A small image VAE, trained from scratch: trained on numbers of one to four digits printed on busy colour backdrops, 83.3 epochs.
Rows from block 3 of the encoder, named by matrix and row number. Each number is 128 + 24 x the weight over its row's rms, rounded and kept within 0 to 255. All counts start at 0. After the name is the row's rms in percent of the matrix's.
# fc2: token-mixing MLP down (encoder.blocks.3.mixer.f.fc2.weight, 64x96), inputs 0-95
fc2.15 098 [138 144  79 138 127 145 165 120  97 144 120 126 149 151 103 106 123 119 167  75 144 149 135 160 138 133 117 137 149  94 161 163 159  94 135 147 121 167 127 134 121 137  97 141 134 117 104  99 129 166 114 108 175 126 164 134 121  92  83 145 137 148 157 160 137 133 138  83 120 147 151 163 140 146 137 198 115 121 140 155 152 142 147 147 169 158 126  96 116 100 142 117 150 107 136 133]
fc2.16 096 [137 138 198  99  95 129 165 122 154 160 104 119 148 138 140 157 117 142 165 114 120 150 143 177 130  87 125  92 150 123 165 108 152 125  76 140 128 136 150 110 125 124 134 115  86 141 141 129 106 168 127 111  86 149 150 166 117 157 105 137 131 122 159 160 146  96 147 115 169 148 146 141 101 140 135  92 170 135 136 157 108 126 123 109 140 144 158 103 108 145 163  99 129  96 126 135]
fc2.17 083 [136 139 149 138 135  93 168 158 129 147 140 143 150 110 143 103 135 121 169 102 133 156 137 129  85 137  91 166 145 152 171 114 157 171 165 163 111 142 112  79 166 133 128 140 110 154 116 105 125 174 115 120 143 159 130 173 122 119 112 139 126 133 166 116 152 121 161 142 142 157 107  83 164 136 140 151 138 141 149 152 126  87 130 156 127 136 119  98 156 131 122 146 176  89 140 106]
fc2.18 097 [139 144 106 180 127 109 161 155 161 115 135 138 149 128 136 129  93 133 163 144 178 151 135 149 111 135 141  76 131 146 163 136 147 136 121 148 141 116 132 122 170 124 165 124 156 130  97 142 135 167 116 143 118 167 131 172 127 116 144 140 163 147 156 147 167 140 116 146 135 148  69 144 130 137 139 120 119 140 143 172 122 112 109 156 142 131  71 120 168 115 175 118 144  92 147  92]
fc2.19 112 [139 141 129 139 152 112 158 165 157 114 176 133 142 129 129 145 131 135 159 127 115 147 137 138  84 114 105 132 172 116 161 189 145 160 103 137 154 113 136 129 162 123 162 128 132 139 124 100 150 163 125 137  80 134 124 141 178  96 112 139 143 150 151 174 155  77 173 103 152 148  95 142 141 141 142 153 142 143 138 171  84 130 130 118 149 142 113 134 172 105 141 111 124 132 129  97]
fc2.20 116 [139 137  99 100 118 105 155 178 140 162 103 144 146 140 103 112 142 144 157  89 134 146 139  73  86 150 125  45 156 168 160 141 147 152 145 162 130 128 141 108 174 100 163 128 145 149 146 134 161 161 127 149 128 137 115 139 148 116 148 136 178 116 152 159 143 113 144 131 150 145 120 131 115 147 134 140 116 136 138 143 120  85 115 133 115 132 146 146 158  91 117 134 112 111 145 171]
fc2.21 103 [139 141 115 108 162 100 159 149 133  85 134 161 149 173 147 144 104 153 163 130 158 149 136 142  94 139 134 149 189 113 161 127 146 101 142 138 141 137 133 126 145 137 107 122 138 150 111  97 170 164 112 129 109 107 140 128 151 111 129 139 140 147 157 126 155 130 168  81 135 146  85  79 140 140 142 156 116 144 137 129 125  90  98 161 143 145 198 121  92 102 113 113 158 139 134 117]
fc2.22 100 [140 140 167 133 137 118 161 170 135 130 171 132 150 145 148 120 173 141 164 117 142 148 138 117 126 116 124 109 178  71 164  66 142 122 155 129 102 108 115 108 129  56 171 161 130 146 130  99 113 166 121  90 101 133 130 130 165 126 111 144 140 113 159 162 151 148 147 137 142 156 130 123 125 162 142 136 124 146 135 144 157 104 113 160 146 126 108 131 102 131 123  88 142 146 119 154]
fc2.23 093 [140 145 136  68 108 140 166 131 125 107 123 143 154 129  91 135 169 127 167 111 148 151 139  93 146 141 110 169 157 134 163 158 159 128 122 149 109 145  93 130 134  89 101 135 133 129 151 111 140 167 130 170 136 179 144 118 111  63 128 140 155 106 159 131 150 142 124 143 160 144 103 116 118 170 142 103 104 136 141 143 183 110 119 149 142 167 134 103 141 107 129 102 153 114 142 114]
fc2.24 093 [133 138 185 110 101 124 167 139 126 148  59 165 145 131  92 155 101 118 166 152 179 151 145 126 138 123 123  79 147 134 166 114 159  99  98 135 142 144 122  84 127 138  90 132 124 150 121 110 118 169 132 112 134 132 153 151 112 140  85 134 145 124 162 119 150  77 128  91 131 144 121 134 147 144 136 136 127 131 142 145 113 127 157 125 146 156 115 102  80  93  99 106 134 101 114 129]
fc2.25 099 [139 138 119 100 127  97 160 142 144 123 164 141 147 117 125 119 140 110 162 145 114 148 129 102 133 125 126 162 101 116 170 137 148 135 137 150 103 112 149  91 182 138 171 123 120 138 118 172 123 170  94 124 119 128 119 166 108 105 102 143 150 181 157 160 147 172 126 122 113 148  98 123 177 152 140 102 132 156 144 152 116 126 124 147 145 126  77  99 158 142 178  96 132  95 146 152]
fc2.26 104 [141 134 124 143 127  99 158 133 129  90 152 148 144 117 141 138 106 166 161 185 170 149 140 171  82 122 101  84 136 148 166 117 144 156 131 137 137 124 135  92 151 121 102 130 130 156 134 108 121 165 127 142 127 116  98 147 133 116 108 143 134 138 158 101 139 140 171  94 152 150 125 107 107 111 140 165 155 150 138 173 112 121 115 119 122 133 108 100 101 103 104  82 187 106 135 171]
fc2.27 117 [138 146 102 131  78  94 155  93 100 132 103 155 136 136 149 128 129 131 158  60 173 146 138 114 104 127 125 140 177 120 163 155 131 134 115 173 155 105 136 134 140 136 142 135 134 132 138 150 144 160 136 151 171 100 136 153 133  88 133 140 148 129 151 141 143 129 125 163  96 146 113 148 127 157 138  68 108 139 138 140 130 143 102 100 175 148 134 132 165  97  89 130  90 100 149 122]
fc2.28 125 [141 140 147 125 128 112 154 123  95 139 128 149 138 143 109 127  97 136 154 176  95 145 128 128 141 121  96 160 130  61 164 132 147 187  94 142 137 140 130 102 163 116 118 140 140 135 119  98  89 156  67 155 121 143 129 140 149  97 107 141 118 154 150 118 146 178 112 104 141 144 102 151 127 105 145 105 104 141 136 145 131  84 101 147 118 151 112 100 161 129 158  98 176 114 136 104]
fc2.29 107 [138 134 134 153  86 105 158 131 146 129 114 129 142 169 167 147 153 150 161 131 131 148 139 114 108 147 100 133 149 137 166 147 131  78 161 153 137 108 129 147 126 131 115 139 139 132 122 152 151 165 155 135  92 142 123 135 146 103 103 141 149 203 156 148 145 178 129 127 142 147 126 145 130 153 136 112 118 149 144 142 117 108 119 140 121 130 130 157  58  57  84 139 156 126 126  99]
fc2.30 101 [137 139 105 123 141 105 159 140 178 148 161 129 148 146 112 144 125 124 163  97 136 148 136 130  74 119 114 115 127 150 165 122 138 146 138 147 130 127 110  97 137 130 108 147 118 140 129 127 124 167  95 151 112 151 119 140 115 117  83 141 151 127 158 103 147 130 159  96 122 147 110 132 161 138 143 150 154 157 138 164  59 130 100 143 136 146 219 119 151 128 118 113 160 138 134 182]
fc2.31 105 [137 143 158 132 121 143 161 146 116 155 111 108 147 128  79 105 154 171 161  85 167 147 142 115 102 115 124 136  79 104 162 158 152  87 129 159 148 120 102 108 138  90 123 112 155 141 146 112 125 164 160 115 137 140 151 119 139  83 124 146 139  88 157 163 147 138 175 134 157 143 116 108 139 143 135 123 109 155 137 136 182 110  99 159 108 148 128 115 128  90 144 101 143 141 156 102]
fc2.32 098 [133 140 119 159  84 123 164 144 139 130 117 150 142 107 117 144  95 119 165 166  93 148 144 164  99 150 130  87 133 108 165 134 150 104 110 138 119 140 133  92 136 173  93 133 144 150 108 125 176 168 147 128 104 113 142 137 111 107  70 138 152  90 161 110 144  95 145 105 169 143 107 128 129 148 141  91 125 144 136 133 138  97 122 110 122 145 107  84  89 114 160 113 136  82 117 134]
fc2.33 100 [141 141 131 131 140  87 159 138 118 158 157 155 144 118 139 141 120 110 162  94 184 148 134 145 102 143 134 120 164  95 168 151 148 171 147 153 126 107 146 116 198 120 153 128 134 145 118 130 125 166 140 132  86 120 121 148 102 128 123 137 133 123 156 132 133 180 145 124 111 150 117 128 158 143 141 154 145 162 142 153  66 122  80 123 155 138 122  99 122 117  76 129 143  90 104 128]
fc2.34 101 [139 132 152 156 156 104 158 209 148  95 102 153 140 114 118 129 103 163 162 135 136 148 144 103 116 119 117 173 178 107 172 150 146 123 124 145 147 119 154 110 136  79 120 147 135 143 139 178 154 166 136 138 151 136 132 144 108 121 107 131 104 127 158 147 150 139 125 121  77 149 126 156 116 156 142  91 151 155 144 138 125 119 101 139 155 142  98  99 105  93 113 127 147 105 139 154]
fc2.35 126 [138 137 122 120  82  95 152 144 128 122 119 144 144 130  86 121 120 130 153 134 170 144 135 156 125 147 135 125 143  99 163 141 140 129  98 184 141 127 136 124 158 107 106 137 141 124 141  74 154 155 132 140 136 145 133 139 126 111 103 148 137 140 150  96 154 178 146 135 145 147 102 147 134  99 137 135 171 142 142 132 162 104  92 108 168 152 100  96 202 155 130  75 156 106 126 162]
fc2.36 176 [140 137  89 164  89  77 162 129 155 149 118 131 138 135 120 136 121 130 157  80 125 142 163 149 136  91  65 123 113 109 163 109 137 110 104 143 123 152 132 136 159 127  99 130 127 143 127 148  86 158 144 125 145 138 118 128 127 122 165 155 145 145 143 159 206 115 141 146 116 136  79 127  97 141 141 161 181 133 139 140  99 106 123 166 130 137 104 115  99 111 150 137 152 112 126 143]
fc2.37 133 [140 137 165  95 157  95 152 161 109 115 137 124 142 154  96 136 126 117 153 150 108 143 139 112  98 122 117 134 166 133 159 161 142 129 113 161 126 101 125 102 149  85 131 130 126 142 129 164 176 157 205 143  87 164 128 134 128  95 111 138 132 129 147 113 149 135 154 150 127 146 156 117 111  85 138 109 123 144 137 152 106 136 100 123 119 144 127 120 192 108 156 110 163  90 138  87]
fc2.38 099 [140 147  91 112  99  98 160 154 161 171 153 111 144 147 114 139 146 143 163 140 145 151 135 121 113 119 101 118 155 161 170  80 133 144 119 153 133 111  99 144 150 129 106 113 126 141 124 146 130 169 134 155 100 137 114 118 120 107 141 144 154 168 158 122 151  91 173 104 113 153  68 110  94 145 143  90 126 143 142 159 111 121 103 151 154 122 105  97 150 115  85 110 152  85 111 117]
fc2.39 102 [138 146 163 123 123 144 163 140 126 103 103  99 141 141 116 123 154 147 161  95 126 148 141 150 133 102 113 153  84 174 162 161 150 143 180 157 143 118 119  87 144 142 120 138 104 138 122  95 153 163 131 141 152 115 155 125 126  94  94 143 159 120 157 166 146 131 158 139 152 148 126 157 159 133 140 102 145 157 135 143 145 137  90 151 116 139  54 102 145 101  80 108 119 122 145 124]
fc2.40 094 [136 142 138 157  99 147 165 143 159 114 141 134 142 124 131 120  66 120 167 143  95 150 144 118 114 131 145 110 110 133 166 106 150 107 120 132  85 120 158  85 121  89 127 121 142 150 125 124 169 168 146 164  84 137 172 126 120 102  82 136 138 112 162 108 138 102 127 128 128 140  90 125 141 139 137  78 119 153 135 143 148 122 116 132 162 151 163  94 163 170 143 104 136 121 116  80]
fc2.41 098 [137 141 153 135 144 123 162 148  86 146 130 159 151 103 110 140 153 135 166  99  80 149 136 107 143 134 150 138 154 112 165 143 151 112 156 139 173 152 145  71 167 178 171 138 115 143 125 119 152 168 158 114 140 146 128 103  97 125 113 139 147 133 158 140 150 134 170 142 159 150 134 148 168 134 145 111 144 142 140 134 139 124  93 154 152 141 109  89 102 180 132 118 109  99 123 138]
fc2.42 106 [139 142 119  86 103 135 158 135 126 160 130 134 142 120 149 107 103 115 161 128 167 147 143 176 124 127 115 130  91  70 164 158 143 163 124 155 129 122 144  62 132 155 144 147 138 133 141 139 171 163 113 128 120 143 112 132 117 135 115 139 124 132 155 109 154 126 143 129 122 149 136 142 131 154 138 112 156 157 139 138  96 120  85 131 162 133  59 121 130 106 208 137 133 101 112 151]
fc2.43 112 [143 138 143  93 125 114 157 174  90 145 189 141 144 144 109 118 123 112 159 141 132 147 143 152  75 117 120 148 118  95 161  94 149 139 132 128 137 112 149 106 170 139 164 157 135 147 142 135 154 161  82 133 113 129 131 136 114 110 119 134 150 157 151 140 160 127 118 103 128 148  70 126 124 133 138 111 101 151 141 148  92 128  92 137 150 142 109 137 211 106 137 128 121  84 123 122]
fc2.44 113 [139 150 154 130 166 111 155 177 144 155 174 130 144 143  95 135 132 117 157 167 114 149 135  95  99  97 115 106 153 101 163 179 132 149 106 136 142 160 136 124 162 152 166 141 126 133 126 163  80 159 188 128 164 136 130 127 124 116 115 136 139 121 151 143 164 151 135 130 122 149  95 150 119 113 142 152 141 141 142 160 137  93 120 154 154 142 159 114 140  96 157 101 149  97 131 161]
fc2.45 103 [135 153 116 137 128 112 160 151 130 161 115 125 142 147 140 139 189 117 161 119  88 150 146 181 114 151 117 104 136 148 167 185 139 192 118 142 107 138 121 107 133  94 151 146 127 152 132 104 159 165 102 131 137 161 122 114 119 106 112 144 136 110 152 144 152  82 167  93 102 151  97 144 102 149 136 107 131 150 138 159 114 107  91 134 153 132 111 150 107 147 174 103 135 123 130 123]
fc2.46 100 [139 156 171  91 118 121 162 144 120 162 136 119 142 140 107 157 190 118 165 129 141 150 139 127 107 123 122 121 125 118 163 116 143 113 180 147 116 105 125  90 141  80 172 118 149 160 126 137 103 165 134 108  93 101 119 110 121 100 143 140 144 151 156 171 140 136 142 113 151 145 105 171 152 134 138  86 124 165 143 151  70 122 102 121 116 137 128 114 157  95 139 121 114  94 156 141]
fc2.47 091 [140 156 144 142 132 148 167 128  77 106 188 124 145 135  87 131 128 173 167 114 135 151 138 114 141  72 116 126 103 156 167 173 154 146 136 140 134 153 106  66 127 137 132 124 107 147 127  93 145 166 112 141 141 135 162 119 105 116 125 140 193 120 158 158 139 153 128 106 122 154 114 122 130 138 137 121 141 147 138 159 126 117 106 156 134 139 117 106 153 114  95 101 132  84 112 107]
fc2.48 093 [138 143  91 113 146 176 169 147 121 105 138 118 147 130 133 105  83 111 168 133 161 149 140 177 113 104 135 197 136 161 162 112 154 125 101 143 120  89 146 110 143  94 114 110 138 141 111 106 149 167 141 141 151 142 163 122 118 107 119 143 142 108 157 132 140 112 126 103 105 160 137 162 168 137 143 152 144 131 136 150 188 130 130 138 136 161 144  82 139 124  95  96 129 104 124 131]